From a checkpoint of a small image captioner: 6400 steps, 8.4 epochs.
Rows from block 2 of the text decoder, named by matrix and row number. Rows with one number belong to one neuron. Each number is 500 + 25 x the weight over its row's rms, rounded and kept within 0 to 999. All counts start at 0. Numbers have three digits each. After the name is the row's rms in percent of the matrix's.
# fc1: MLP up (decoder.blocks.2.mlp.fc1.weight, 960x320), inputs 0-159
# fc2: MLP down (decoder.blocks.2.mlp.fc2.weight, 320x960, transposed), outputs 0-159
fc1.98 103:492523508503534495516493460482446466490498472474500493506548500523545546527524502484478501486532492500547503516530550487545522512502527506486506496459486496464502435559508522475480544480449494522525474439533457486538478503521541473505479517513484489518531512518539546494473470487500502508479454507482506475512474448532520503499492522471502497493529451469483479476539480471482497493503523496519508510488491540475529526480489491468527484506521437489539529518506503516515480514502485
fc2.98 102:510523478481491504557504501472514539521451536505514494494487517521488493522489501494532492463447515523500498495505504446471547498464488483512493468500501504483505537518468512450510514542459503493485492500485573527501488518494506498513483469520497513465544513527495478466444485510503486506484488459493491507526493494469505519494493492441479534530516529486534506526488483500468448535487531562472492427517518525497449470513488494512502507560531506526537523470500486468480474472514500
fc1.99 098:490481475489498501485519520478493467514473522516489524484508508505499539496502513474477515455504458492471482482516467488476491488456548500516510512491495523491494461476522558530508499502494475511488502481511528523467488495516490483528528513536500514529527541535517481517495458468507506453455470480509514479482496510487521478483505472486494519494475489503491482525493540496520484494444511489508513474504468487515528508450574470541506542470509533529443493515509499534540514548471491
fc2.99 094:494502444509460504521523506522457496488508471528502474499571536445443512495507510526455503543518489553493499533453500452452526497482509539523517472498521499562488538503523500553471528521494486521493467489502493530512511489487506535498496480467517527474544473450540549484516486492500488517520487487501505536519530492487456499504517509523467461484492495494529551482486464518474522486513488523487511496479482519489495484520512543519475486535475526498510505503498580487497518485519445
fc1.100 104:484497430495504474521498470511476485518487508470463505491499531552502475493541551527521514494494489460542500515447472526520466520507496449482487459513498532496478496486492513487520486480517505493504464468504498519516537496519529513472519467526538476482472531499516485482534477494505540489482534518521508538538474488521517460467498506455503508515512460524442499545457474473502491499496544453488505485484436452480546505481501465507462494471481486547522529513508530482503488486475518
fc2.100 098:504472475484507511444522475483499503512528496478510475519539513499463521517517526482508484508519469533498492531486506478536488512491501488479469500476496549489469465455498518491493550489506521523520545476553516498482526502501513515489498497507533514495466500454498489529475511472487533507526497513505471480492525455510553500460509487516512526506481502485434518487443477503513485503527494503509532488486525503484550485486523548486474521520480490478514509474486472444494489529521468
fc1.101 102:507509496507486518478467453525472507547511477429492467491453534512501548547498545524507493468508489516520470492479503515482500504495482505552499534472517529514483483521493462494524519451490522535572537509446496463518478548511494481514502500474500516478495506493518500492488515456493521469476545474498470514513506492521518534505519476566522504493493492515477522481493491491483466548469463475501495498529483493483487512498522489463455527476495490519481513515502471480525495519526496
fc2.101 104:487503480514512559514473509519537532481501532491511510498553474532537539462512493485511508489510494515496480519486514485484493501534526430507480496536468511526499518539559507520508476485561480500492507517537489502505524483494491499519479530468519472520510531497485498473532485488491481530482492509521500513448505518485516496513490565486484458491465512492473490477486504475503502535522497446547485506442501473483506477462527527511448513478480475474466466461490499459497474436459483
fc1.103 101:480485521496485537469491513531480472481540512498504491484522492515483504488490527502494509502514457557494471480496512467524478499531500475551483462504500515502475514475472498479476488519495507503478507491535522482512458518492527494533506484482515439508497499517573452496489449491459496469542511516541466451497496439465511483516504462531525499491519465514463478488507507471501487484541526497490508492516499508526478525480515494485535469501484481467423553472493533461508512489488503
fc2.103 105:520528523491529529456482465506523479488516522552479488503454454472469544522500523485468497467473541439502466489508486515495476445493496526528487490513467507479491492494521519484514474533463478494484481514524473508522506477485504533564545497538532483491485486505483535517489508505513529476494483501458493477532499505487520483506467526502474467510523455522497533509527545498520495518457559481505473485516500459520559468477498501476480535486545502526496525508532528493504471531449503
fc1.104 103:507451462506509520524532497486488516463555513506483486503517502502487518497491516495509535485522476527507512474484507505484471476442527502490500473475507530460467491491525485483447477488500494527489464492514480495496524477463518493492461528507485448477477512544533510514496488476487545509488520517438478504465458495509521481504511527509480477472502520533478463506467485526501472491451511485509446459517501453524538581485509541511530497453492482504524489477531493509576521480497484
fc2.104 103:495467499499549525478494420516508538476506514509489438542482461501506485520535485511490448504475503509468507512501474533513506526508504498450480541507454462514475488494532506514504537498517529510510485515528486526465518492536531496475471488473552513500498482475476572519522519494536503487516491527459511479509464494503512493461560525501532486435495444461516458483469464475492526507472519482496556509477515489506479539515499510490531526506496517496489515493540499472499514509533515
fc1.105 098:503506487484501526518534519511491530518502547448509506542524508514486536486533493453497501518527453488558506490515514473477501536490499492494515503493491499501503509490491510494504547529524520537495520512467515475498475526447472502472511494519481480470495514481495502526474486522492469521478476479510521468491529492450497500543534493497483500488474479545514513509519491478443485473489495470507503503528507514512478476493494527525526492531505474549499529518471511476503508498474474
fc2.105 097:485494522511496506523524485511479506522448524499487533474509479498510521505505539519499502495521493538508482498461518495498511511538492495504487481441517479502561491510532460518508515518530530503457492512494473523463511521517483507496448496493460501491530497478515453521451518504481500523529518512508526525441486498517551497584513505504470488520512505498526524460524484494472516479518498465466469462510507534511460511521486534498515502506458496474535481540502501531504520516532491
fc1.106 100:471496504469495442506497493475456488510530548455517513479482491477454477453520495501570517499521514515499522527505528488504502489480488493496491471531517499496503528452510507496497488509457526459464474478511500489512542489500506435506479532504526494533541491469483476515471496516500520492535511495481488504487474489527546464490526452539527500488494519539488492492505507534464488529450495478482519490483550494476521538486519485499502498497503500481478475457500482529493508520508514
fc2.106 095:527514473490509503461571497487506503513514474449465512488499535484532512509538482544503521467509525484509498447520477549444524467508498540469512520501500526520461479484474509520482485462536477472480500548463529475550506511515480527448529496510481511422440503555498499536472526471518528512525510516546484528480498511521485488527507474507511508486465483528524494533493549469508546531482482511528497482469458487529487513477490525503497513523471510432484484542475480499495539483489472
fc1.107 098:548528516428517480482497480483512482484515489482494508475504515504468496476510536509491444472483529491503521522467476457523464503481518502511517488504516444512526469494508553529470499478527460518502471487480498472514539542508490510489499489515537510536518515574510506548470510507540516507490485507501494524491521505496531496496481485498477513479460506493508501512507535519492500540443501472492479463493508472459525498498536509564488521499484512492486484478509478542482479540488519
fc2.107 106:513495489478484530526463456493508463479529542515449503505475534516494475480507510483513484461519492486476522494512497516544504502506495484539478507451536532501510485505525478499512467532482475530505449535479508507494539492501515476519479484498496510501504510494494522487509495483525486521484465477437436499483525500461495473483481491485523516519473480513522519542520506509510478508485504441483475496482509515535499465531525538516518510509491466500518448482543509469483499483493507
fc1.108 101:484460516480511515487490430546512512507527551489497467474531518508525512531520507530520527495471490473510495474511526490526446510491482512537504487460502467474483464513550534514499489549500472471512499503455508465510500541514515516482509499480592467522479489480490531488479520503502501472528523475506440480485487449511506481525517521518473530468526506504451496503515489484476524479476530538472493511486470512459520492508530514524487521511499500533478494497487480515484506491531471
fc2.108 096:517483532518536456431444513500501514463482505538489486484557525485484510511517483488487528489474523508479463538508436493502519516542523486453507494516516479504477497508483472554518507482511489495505497465522497518515497494512524520525514498471498470480490513543510525466479497495523514486438472502515483505469504481478505497496506487477492470491498476493513471468492467485539546499526512473541496490506481479513509472475545519474556512470453481455480488474485523507505500535496487
fc1.109 092:505514497511521511515507506502481440515545469488516488436493502544498522522518525492511473489531497496524485534512467479466500499465503510486512490465464514473478461541515548498513481516479537511531479472473557495519524503472531504523474532449490545492493481482505535481481497486513498566503474472459502486501502472446519488511554516508508499468453547507504494518495488472506514490441546509501534512512480512502531516525545468496480485472518474496483526508509476496515533467510543
fc2.109 090:485505518527456522546472496493526528553492513504500477523522512550553509502503476473525546496485541537491501520530485488465484475521486514494490516509421552504519476522505517525488561497512517505527452520478513479534496510514521533544496501466515499476493469506503503500496508496503488501495522483503504538504458507478515536560507500510477493540541514482515524518519468460520559535461474535475529522480531493499457511468499503460478494484519486479492485509519458505489494539497527
fc1.110 097:502567499484504501482484471495497509546539436503538528509463487487519510581498508497466462502528528543509432491460492507506474490575556484513475508515507517516499472494489496518514436498507458488509496546525521462521492517471472472535477521505493511506484534516493517488478459473495488504509518477495479467501494467489489503481485500471509528468473523530497480508511520479488486486506514465489497500497539417501480506469475502515517492476510485487503490521522545510481549525504536
fc2.110 095:532493448524494500484491507475548529508478525464477480437505519490527505491466498541533535462509496544500522492539523538449545530497475529496521510533487497505510536510508493498493497491499507489548491474476526518490477495508509505473501518529490506489476519540480494494552491516461498525516505479514497475487524475506526487480504436514519520512474573537508535502519529471488435532460502488465498477487552502508485499454474483501518554524496552520501540506525511468502492535522511
fc1.111 094:537472507496504537506490513509491478494500506505521538493492504484487551526495500512489473451523519459514504480511554533493487563485482501491510448527504473498518507500494503480439508476459530483487532519528522470510488470504496532522510486485507479524519552533474487487501495491504511469481503511508488506476492456521503543505526542491492497469476482488497512490504508513421469528493545536500481487524516521508511542495529513538514504541498492477495483509521491526539544543533492
fc2.111 089:539482513533481456495538499480465525481496495493509504528525484504505536505456476494531525481489470514550491490482552520526534494479496481452484457487491486542495471484565503513521493528496484507484463508552514543490487516491498519506498531512453503462452525505492481505527524509496507492490495506491482522512527479484512457501483518481499496549524485468476494500491513493507515489514488545491510503477491455501517444523483506532491553514486509467528499520525480476509520512486539
fc1.112 096:545538497499540507496495476507508494509505524470551538516453492501493544517502523479491500481506493488501501483466490548477496501510497468528510503536533502511549517508506495496464478469515538567549458487556564491496530502506470537513522517514519460500506463528489496490503460498505499529495494467506475481520452459488537473469529472521491487469508486537520513492507496485510506494488485511508471509490495486413512505514542509516545516457458506511522516492506523530515497496548487
fc2.112 094:501494524494483540476480484550498499473494456503519509521469473493483501497482489501538477495489520506456516474556469502470514502484526533460496518474523500506487454506489498473514494525468490510535505518461500513510504509505450542528495501527490512544467490489471505507481481529524500523526498502465491437488568475499496529465485506513489507491467525517526548492487527486470486508479522510511524494543487479513509517500551475485540480490506543517493492524462514529478544562525502
fc1.113 098:478490472492468527528518491507519471548511521470493486474464497488537494520498506485517474494514502549501524480506474500513463470520488437500521527527497479502480473483481491496481493477504503484513517504455538468517486542511525487529526521496526511542503526516497528542503482556493516525527503484474488463494528490501450478519515490475528498497509508506472473520516502502489486512514533427455498481508461470550464495475499496451487501494489515488455506515466484554491515541508530
fc2.113 096:481486542508445539513437468500495531492494500506476555514511478514527503483484494498467476503506503505518518498524504503519478510493527491536478522482445542509461473498454527523495467506473528482539476456494492489540505519481472527541518485547492483519473464541536457481517537496475505519486513495485517475474531532510483491515535507512530501514464498527496530471505488481517527518466490494490527521481476476507495527487509506504512503528508482493540483497545484497508507538471498
fc1.114 104:544469444458506498530521486470471516515498478448536492502509479519452534519529533498540496512480484475478532524535530528503498498509465528494499537525464503499484504527491516471523499463494456513479526510489533492531547513519501532522485507502535508483495486473506505482471521494507541532537516469475480517507474498492472491461553510499522496501489538490483466554462523501447519530515509454487520457501503520487508513485505484505514534507509494510502470480520546487483508444546532
fc2.114 103:499488546493484496512507547526486501509544507509498487478495496503500489478510511482488513451541519530495472482503460484482502492470527550513467518461522490514484453462503489483455508499516499519508468483491528470482526536534483582515473503461488492476542464494518503434496522528486521477488512484492476478489471496510509526485491512533517495487494517516480511479481532532500486517534535466456563479521492494535504510460499513512444474482436435512486463519526480500452513562500524
fc1.115 104:503506451503467504501494523497486467490499482405509491511503506532540480533488540504509498513502489453517507484499536486505466519519489491486483502524472488482490413505545534497525498492490519475465459449539542504520475535533484502501467467513495478490512533488534511513450472539486492497486486492490542561516502467541462473489474535507519494498527476505498478493508457512528522519478529505504515494484535506524503562529495493452551480500496475478525535512520496494517447499480511
fc2.115 104:500514477543505496472520530492505520499500492517509458490457512464499490516547461503496501443523527499483489505500516542558506540467538539501512487524512494463496494463481555514454512539503500501494520466492520511498505511533509526498477513483466506472486501520533505546508476521463497449509493525484496506521513484544514541510478474540496479514486485525497521501472480514463487525495502511471512485482466549494528518448514458486501522488495468508458476504523483538490502517484478
fc1.116 102:487462472507494460492453471486519522476509536488507515483489493503531496504497547467471508464525508489525488524528496540507507569552483456510516469489465547486509469514448494523514560501504507508498498452538552498503468568515512473491482488482528484509511509486536504533506496515479482477493504471540497552488468446522483470468533554487525511505484502477472504475495483514508511519484486501511509509503521519522458534475513516454510498487484474510505539508517489501468478505480554
fc2.116 100:496542477524488518565481482486489522497518498445510508506500518540534465488521475551502495522516496554490522513481569461527514506503462466471523504517483529506526541498471563510472486479492525479482493492518490492466528469513515525516500451530512471514498481504505480480462490488470474511504485497536494534519519521537515530483492488488506529505497490480488481563476508484462474507493497507537538444447462472487487477484475502526463498480526479462501473501506494456514506505477501
fc1.117 101:514491466496530510501529472521502519462571486503455486450476477447497514488490492472478463495524487493486461516481531481505504468499555492510533510549509508485555528508486554523488486534480465481499502503524513510509497489493488521473523487483529496501460488478488472513473501492544522528542467492504473460459517491468489491501541498501462477487490500465493506481569519475476494496517489518504486508479482519487492551543543506491503459517469527558524510499486504522481508468459478
fc2.117 100:508480501495506477505560533528527496498492489455479500505491568448496493500501501452479533510497538502514525542462502475508453521516533522440494492476541491480472513422488509481520494526522434521503479494458516498491515476487478489523488515495483500492502534516468480479484518468527485466508497499536525531510485496446464489497509509444536481486490506512508534498474495505498534486510514488502499433551467514478538555490510527579500491509494501504493479517488486508550490455499511
fc1.118 096:473498462458484511471525510504549471503520522536527512514495408438498524474526543527518503488483535556499527463485531454492489525521527508511497475432520502533467489513511525494490460500497499489512519501492491517498543520523513496496481522539520476530497476490523486512509474467515473495525504495475513490547527495522573508503497522493501464480565499506522526514476497509508479486495519472478518441530479442513470517502486501540493544505494467560470519505511455493469487515511473
fc2.118 093:530466507508468505519488488533508527460525489517471521472528525516437517522500525491457481547502474490515460433519488509515491431503534502473478475506481539495470440511472538483457459497494513484509465456456492531486510520516482489473453508506536553488510489496496473520522536490501533531541480507517548483501520544537455513462476470505502477542523527502526517490515483514479511480495495511481474517525472504488491541522507515472508475526531508478484477461511452536478496494471485
fc1.119 096:525447506529551504535527521504571460472499503475516474477484517499501551533508543505519512512505479539536511488488475492476425448480454518501506490496493492482532509494539489471500513529481489510487526535484501510498526506513489491476517501493502488517494506516498484475495519475502497516491502490532465472463501469483510499475492552513493483484474474555458469496464426455477522482509507485501450447500482479496514568525512469517505484470502473526533519485533515527533515495456504
fc2.119 098:534449506512505518518494514522482506490516505470486441500482495517498480479496523520503491507509531507473490500484560526487489476462493525500489524496467436441503452520504494504557515506458516511448533532520494508554492484505493547513523456491513528505490505490502553531512475485482510538479508472513509559471525499489495509508474502505513511502478473563498451454531528536502466500457496468509487502517477513529434520534586521491495508531504449537520480493525478494528528496472487
fc1.120 105:495499484516497486483502481515465513501487503506498518532462528485495518472457522460475504515510506507519536518477483499484469501519529509502495450492464506501498500511490464486508506507505467546482487556510527494481496485455461545541513537511518498517484518475477472476510513531511546481514527480478467502503486512468468501508568477502521498441448529498497472523472499528466495534482495480514509416497521526497478485505500495530495544500484470467504500544463550511527553487473491
fc2.120 107:506502463505469541473520545484489479494468493505494527455497501497534492453499523454555511524471520539481543503494495499471504544476495499440499519505481501473502489524492520490521479505550508478499496515461513507532524505549524467455458510505474551501450459529468503477542513457513482498531470519542478484525516514538538505449506520487507536497528471521493511478496484488502501478470494525461487474463481517523472475508469499501479548497503502516494483500512471504489492502516508
fc1.121 093:540499522540482458509536500484511526504544488480508529482506501549495481497477501499468495477570515471515433480486479476460499513502523488511523477527480508519513491496472535475475483524464530468473536520494472511539481473520485497485528511538502514471480524523513509505443472474469490479478489526447514503500498530541478502509510508511504525475479490508492486511494514502522492490492479511482495538514481513491493507517522484497443526473515471504495526510513492556523520514509473
fc2.121 086:488524513548469518478487506508473557532517510548506522498531499474510473484484491493505473530514469445495520515493532490454532535486475493477557447521476487529465537500523436505516488505519458503494504496527527543493514522529504535493521505509524513510503497495483485469535515462515536488443533485478516528531466494449463478525479548502525478511488515488485539510534544521487485552501518509508485477539537515493484531529471463509499504490478539501521483533479520509460502491531455
fc1.122 096:523524532461438499507477488444507544516531520530549499525510500478511507557489506498485475500521449522486486464480482462513522475512470468559520545517471495482506548495473486517469486479515496512495517534542489511544538510502494469465484506506515505551493491573531567484509465514507506506505508484521476520545510466515523473500522501478499508485496492506440478506506514484492486495527527521517440485502540532451481505539518536529500486502497499453453521461544519535506543507535517
fc2.122 093:514492493447491496496482484522492512497479506502534492515509519466506486531515565500518474502474515486488491523529484532513467485473475486482505517506518434531476504496530489517507521484549504516556521506435486469465492519527530510541479494490465487495454498461503500504472490506497536492472470534482457531458492509529473506484528507538500511510508536457476522507490488543522489541474479536488503496505534492531538502516499523493519521495502505500469469468495478496506474501519509
fc1.123 108:500525491463492491533474516507457511494516490510541458511528492498503488528511526477467496501544509499536512516483490486493466551476511491508511493477448534465466487479473470511522517502535528500513498464518489493525503560533511503493458494500510501473532505492514532499490485492530501498510500478471514514558462464542536541466500493529521522474507462515492504453465479502468511516471470545521482491514491467504487510478535520502499489498516444525472494495529486507547493480458499
fc2.123 111:494483481480473501502521519506547476447500514501556511547540495503512481494492468477565518493515533476499515498578495475526486519470486492494464510521487507495506511516485532492521487501485509512482515487483508483497545506474501501486470551519522489523471475503479448500556521524543505538476475511484492501550483540516502488458488508477520493513482556480501530512469517450530518494513454507482475471484488535527518493481504483523481508508461515489502460467500475548499512510502498
fc1.124 093:524507495519497495538495515460476541472558500505542501501583478518508467497499504498498534502519493523549504475548507503516461477477531473553537514494502523500512491479472531517480453473525470488531539462483505514525501506479500476526526468473498487469528460506519536524485500554507490507502525500513472493512535500516483492516502521543492508506538467446473490484525473517484553501524509504491475497532494448504502519447514493560474461500494496505463490484477523493517491490491449
fc2.124 083:497548492477470448531517528501469495556469537459492535504494466500484500545502480476500524509504492536525470533518554511475510567487483510446466510445495492508530524519487514492489489509494528500477499465490443513521505440506499487512511484503512531514532493496553521444509476484500490501499454507498495499495490511558560485507485486506501514544548500496535541502539518531470484507517488487464506533484555528476510477435463468519518472514488487497551522513514501500466485495468500
fc1.125 090:513467498519504504521522474441486474494492501486523504463508497513513489510504508537462480527518534501492540492510484507480459512539507491485511451466486543494504461472501508471488515490496496504511500520502513482504502512483489517499516513474509473476502521527533511491461473480479493524523514496471507446492533506479505514523533475508512493536555483523496497470520493546511545487495484502442489480507562474461544485472476501516495491486496501465499478469493447505509539474533498
fc2.125 084:496468500488527442492500478492421495502539549503483520504510531481480453541509490498524498512486497545569483562482480529513432475489515479457509496491515514472539547497494464526503513441545497487526475517558514461513489512468463476514508514464528510502515490500532516505526492500521477525543497516472515472505478449485526517506491530503549502513509492497493470483497483481479464495514519502525539498484495480496497526538512491451464468504524479497534517508509501499481491486509492
fc1.126 105:574534497498453501520539480487521547509510520470485497503519536517513483488506507471519483513521502566466484509498450489519474519526496505489518463464499516488502516557454449506473506500492482523519500476526538508468526513512516460503457506490495501514543516470531503445488510488493509514510545468502447521521491471487517548534524521472485528447471481499482507531521488507450485519517504479495542485525511503510477529512494514535479518471454464505485530495504456516503521512548521
fc2.126 101:515520483490538554487505449471563509494471533499497517480505477502483516497539522481479551478483501507511544551545517498532486509528524513458475494501482486481505559519482488518457484509477529418488494506492472534495549510541517514469497523465496517496480497495489518482488492492483479530474466459467486546490511489509498487481514552480490521520519548503526501510507491474539555526514507531497452491474516509496505505517478510510496492462499528454531513527515470513516470493519476
fc1.127 104:493460499514527496499551475486504485472475530510531485495496495493522522502538471515513502501530526463454514514517460514479505510518497502499454493470477490498480496525500514500500530487509495528534504537520510506514499537519496533479499496462486463513479482537478536499483510509480522486518483488464486488488492491554555529453497481489496491480490479461483443478482505499501513534493450490470496472479531512526484506477480563502533489493464478535472475478491516520462510546508515
fc2.127 104:531488475551494516496448488485527469466485524518465505468502508513495536506472532513478504484470454489479494486492496459519480448498485487510478485480510515483489472507486538470478452541500518511472462489524510489537486524456489528504506518502495474476465495488535475510528490521470514531502527497487532479498492506484528517530491497505531495495500506523493502470512514518538539538506492506470494486484510490499494493502532477481489419489556511499505528516495495480485508482488464
fc1.130 097:490516512500494523521494492522499457509525480487550507467517512528492484491514501480461474519540511479475534497500510495472509524527566482514494456487521471515475496504484529502505518489505507510479460544478515553513493565497494495509495492467493506471473522481511533507517502470502517509499473467472477539529487527489489489505469511534490485466456539546495511507519496502447518537508508507502491495514510499520450518529474458473507498509472519496536530509464516485496474486496488
fc2.130 090:476523516462530514508517514477489496494465477479540487490494503499504515527466464471512506521567447495522482448498529506486494495524507527537523501525483550507531490478515493475459497535550495494501503528504487487471503526512488466485484505482466549476414514491465514489506505477484518517555535531520463559486477488550507483487488439503498482515510532506543501527499481477494511487494479510489466497515498484501497515486523525509518565504528530466491512500557531507543519511477476
fc1.131 096:540486460521481460509547492472470463528492493497489540501461536488509505499481541528476526516515465498458471516518542537464490502507538499509519466443467477517487453509480508497489483456496501513477511460463528433498491502477523507539581525548491479489515501465551455510482450484499519465496496511497550498441499498496461529505466501513547495503465484490518502537489512518473524525507489474508499481548479510474531493472508534514540483527505494496517483557511521529520492508491540
fc2.131 097:488472471525500490489525476488524484490494498535483482493507503507459533521522562464489502444523490537486507481509517475481490522462509469526483473433515475465466476464505487495495538493516495473543490468494465530533491529513506525527515483493461493516547478503508503479473479500474546510483478516488474435477528497489519536550499550515484477491529460499488540484490503498513484495476517466517491479480501489506557517504509458479501513513432470513467500468513488513509476480510500
fc1.132 094:562510497533519469507497485484487436497490487520531508523524468495472524553518537492454465485495444471549500505508487506496461549541512532471472533508485482486479483499505521466491522473524472488488502479519518499518510516517491511493484524502515517488520497503474542520471551486474502465509511505487531529458482442478478458468499479493518489477512498497468473492516470476479499501475507474510509528524510486473482517470519491478540521481509514489507524457490512524474538497513530
fc2.132 091:503505455501513482521469510455535511469522535500519501518523511495505496521469484507516458500535533474477499495506532463493517531492479480483522510545507485521527553502511522516533496516502470503519490517480533505516503449523525505494479460470532475525498490516545473480491459541488505493514479466500474472470507537505475476474507496457520503501484552503460514531489487515535496491502499453487541476511559500478514501484479506492499510494479427500512466472472506524499492476486565
fc1.133 103:518510511513533493492472468507477497455515518517515473511513487512488481494473532510447506529544514579539498490494503513505506526519529506542474502465522544463505509462495490551525483501512477523491503488538497522502539487457527493499527475513509501502528495464552545480448490511511482468510493503470490490530506446482515499510479492516509522501484483488477457471493515473506523509474514502460469519512501498481506516472541518494497480487537462494504490527470492467514538492489481
fc2.133 110:504493541530502513468481493513489494476486547474488528525492462487496469474503511489493524465508516523492487501503482495485473489489510508513495485532548534491462511512479501511502487532522516465472499502518476492471501529486542473551522505494468443547539501540535492520530505510516497545495491495451508484457535504473494541505518520482503516479488516512480483490516523486512550495445490450505498486444522488561476503504487563495473513494495469484506509521563528498485500494471487
fc1.134 090:484497516452487473508533464525482486497467527500484478485557513533539526519477513472501527467463460493537517468499485510505485533492479491493538505491486520491515512518497497499513532519467473542520513493520510469523494475517511579488511500509486496503552521487529490539540462499513478539495539461460493499468533488499532516488497459518551518513498464532451506523485484491484498496462478525519492537530428514493516502488486513516524481442482505492515501514501520505487499512510502
fc2.134 089:516530507523475493492505494521527498471471518489482500448506462556467511528493523513498496480533518518499506455506511477505493475533503510529502537480498497444543497475485457488454522494517527527494486526518504542502484502490486495463486498483486451518533503503519540523501477531512480546474510525526530498471513463506515545506535514496469515502473464510498479501490532494511510486508522466500511513513505474523528513481510476502493517508460507489492489514497526466483493532499509
fc1.135 101:486492486517510485487526479443513499482513452495561473442517460518564543534490505473486502526518506464482533475467513480515529533509471471530486504524485498489512554464539508539494539497529501552490478467528510478484516520512513520492455439507511483530506517484530487518512522520510504499515474541517452532503486463526451475501557517533493482484480480509481446494546509458481475500527464496506483508450526490543492507481496498472547471519488527511509534478528494523502496494482486
fc2.135 099:491469478456510470533480482507461501563455488495535472518487504517522512483492487483535497539515476531495506479489544475514434495484488524480479499525497489503521480454495511455492515485451570505484481465467581490476544509531517494517514495520541503500480510495484477497469480535489481498499470530486500513480508536514533483462494504506539494559524526517532527481509518485507480492532520506490479480511498492471517444474532546504484489474460476497523493498476472514533474452506495
fc1.136 104:530458460499479476524502508566488497488508478466500480524506470503507527502430519505466502506495506507514471519480515519533464506491493509511495506468513480494501500465476568499508507466517518497469525456527480490491518486482474484585480536482561470467482523467514492506522504542531540491509511488517500507484463512510508526512499485537554490490456527497523509492536544541437495484474463486497488485537491492480492511523537489499493508508503481531540523496509504546500550494465483
fc2.136 100:480455493471499477521470524500457464503518539558497511491546486524516506482495485501537467506485506491502495510538449479524573476512498467491450528477492493489497507520444503512513512515480523503456524466487480491524543544512485493504536518502489478484507521478475493462504466473496489504535520515485542477544506504527485525494495538488575504482511520469502490513488488513544511487516451494482527543458487519465502506487481542497487528497520496512510491490489468519497517459507498
fc1.137 099:541491485485485494529507455506494445470469518543500505503517464516459523485487564468482479485516547490444483521490504542501516502489503491521522463473527508484525441503500463486511521550477499519499427453504519538518523524459498510499536472478492468502521482508526521501505511463529503526476510472480477468544502472500552526479542505509465499514512457507482506497492491478477504496503480476498495466550519464510539528510525481481476490452493487524472494452529515481508466498481463
fc2.137 102:480494475485511473529519474484491486508548495527491489478480494499438465469542472497522507516515485430470478480511475512486518512456491499489509515520486447490494489488516505488521530478553488490505478517489447486499485462485518468507481509525518523471548506512511510520533494504461505504529538539481520516497500502477481477485521498489527469568505484469491490501492519487457479500483505512538529527508475541489487564478464521515501464475474511528451488485529525487505545511554553
fc1.138 089:557501516468502477493524426452492488474521472483499485534434508477528519497496516499500519487516518525534467466492516544519497532525480494529477518503508418522490504483496506497450523523540435513508518486469511503529489469501521476513502538495500501501453504482528553493472553501487505441509512465506471464517508498475496522510510493515478506466497519464489514535528500449431540520491486469497445484499478508451535505471495488484496510456524463528477495472528490445487506521507467
fc2.138 092:508558505450495489544517547514480468463511471458523494533522518471477509510545488467465497487527518490495488518515499478479508500536503528494466475528498464505518520524533458487545490508479507510488484466456498494509523497506483483494559509533484506497527488522456524512465541488516516532535512498453507494496451513454493534521497466476486485516525482509489543485507524531494475469521488488500527454499499509505518515478462535508466521533510482495535447502463489501493507469515549
fc1.140 102:487488475523516469467527475483500478489498499498474509519487468499462536484459513539494503477497467534485490484492498494484483517491551508488546508453466550515539491472492525476493502544501494524490509531513538504515542487461488559487514497538514498498511589506508456508461472506533528433529496477501556464485513478480511525474531479524503434499524518526467465484492475536446503539475542528542469481534447507486503528507527480480515473478498472548502512523500515499509492506485503
fc2.140 114:497478481506493503448476507516497489476537508505537510497488514503476494464483468513514506470522516540519542482476473475518549462518529478503481541493469491513519523464536505476530502471556490544520515484488491481483489483495490488513467520516502474516488475563529475484468534499510535431492486496445544498485471510480526482522473532526496454504461505468520449464488471513527523490510469505486486490450522499481548520486515539544490517525470480549445497472487471480558485529473510
fc1.141 103:512492453489491486500501480484479510489481487470532473492465445521475512464506540515482499483438475513482481495535556500457476464491476509522497530472505524485519530480568520466492528453527496504515517537500521455543488496529492529518494490547515484502493517507511502485541479521500510451467469478485497515501478513547516496469527492528548495518488485478473450521467487500498486541496504535510522498516464556524450495508511491490446503519525477506448490510473489486585484494497515
fc2.141 109:510498498498482524516507546540504505446485497522551513509519483548494528507536492462456496478535558531487495542525512502505517549517504474511510523512543481516473474505475441544535539514519503526524454477482513485490532476531494456459478524499518506528515527501467523533477470509499542493469461478514507520521517521501456519459474511490488506442538467546519499483524509490458475502520501455469526482484527563484467555531505508513493504487481479516533489512497532478461494497538526
fc1.142 109:515489488477500540495558523517501480511522495485493493504489525478506491424521500495480489490532505534461575473497451505509491493498518521524530476499501524494522515503477493502500512506482460526477462504490499478518524460491508497510482502460513460512504520529535472495503453479541495489494493506479514547514524509449509465468519468539506496452455499520498485526462541495510466512495509502523488452513521483518465522557509532531480459491430508521459494526493525503489560523472468
fc2.142 117:477520544524503509515459494491472481512512507490458487458445527507506497500493527473500494466504500500496467486522541514527481497528502526521492535509512515519501473473532479520504512520467486518514496428471536524518512520526516490472484475447500532538506478528503482458519489484530477504519487503497511488489485448497512480488508516493490543496525476488477505536502497527537506561536512521490512507532497535522470477486494471512516443504530500486481488520503477523508460495458500
fc1.143 098:501492467477502530521530488517509509506504514517513514490518476497480461522506494491501458437526465518502487477475496466486483527451491444530497507549510517451484468511483475450490505501496540501493455470460498456510488532515511496482536510503492493507503498493522497490479504498471544486562509533519517504524486489524524495455496491531484518488495460499426500488541526475497456532471487458527475475497485507517502505510490511493497481498502511516525513467510514502501477474472517
fc2.143 096:487521505515530486541468501536499476495497479473526484491498459475545521504479491464521487487472522480463487510483505543474473490522529472456517483506519489496523541539471497487497529496468507526505472475499513493526516468529524556453507482490493546525464470520453498469532487475526503471462502546545504534495521517496493495517476450466466504538478520547528491540508507494486503498490539544550428513439479539456500481498491455499497565473443498559484483473506511488507535504497470
fc1.144 108:480464541547482514491474477505505502509513528501525481497488502489513459455481515495531474540474532538495497529481502491510487511484533499468512494473458507526486498552506504491504500510482487523496509527501511519517492553523537508451486516474514465512502486542486535513509479504476512463501521468501454528542503469544519520502464503527489522485530513470512484513482480458491497491509484548459526473502512505541480508493480500532514476499485465496498527479515562520502469517552508
fc2.144 116:523488501493535527500479506508497497504486495535490512507486469508475535519500530503519495486518468489474466503550481493471481473534518531520528488504513463549517471484524519457479490498476548495474471483513493480468500514446490562552553540496482481538520483493511526497486458511493492536489519491494495483458503504486494516523510468496512503506490479508476514462466530460502549534510513500494472506527485519458499449505534480500491463481509530519466550476496479473499455456474523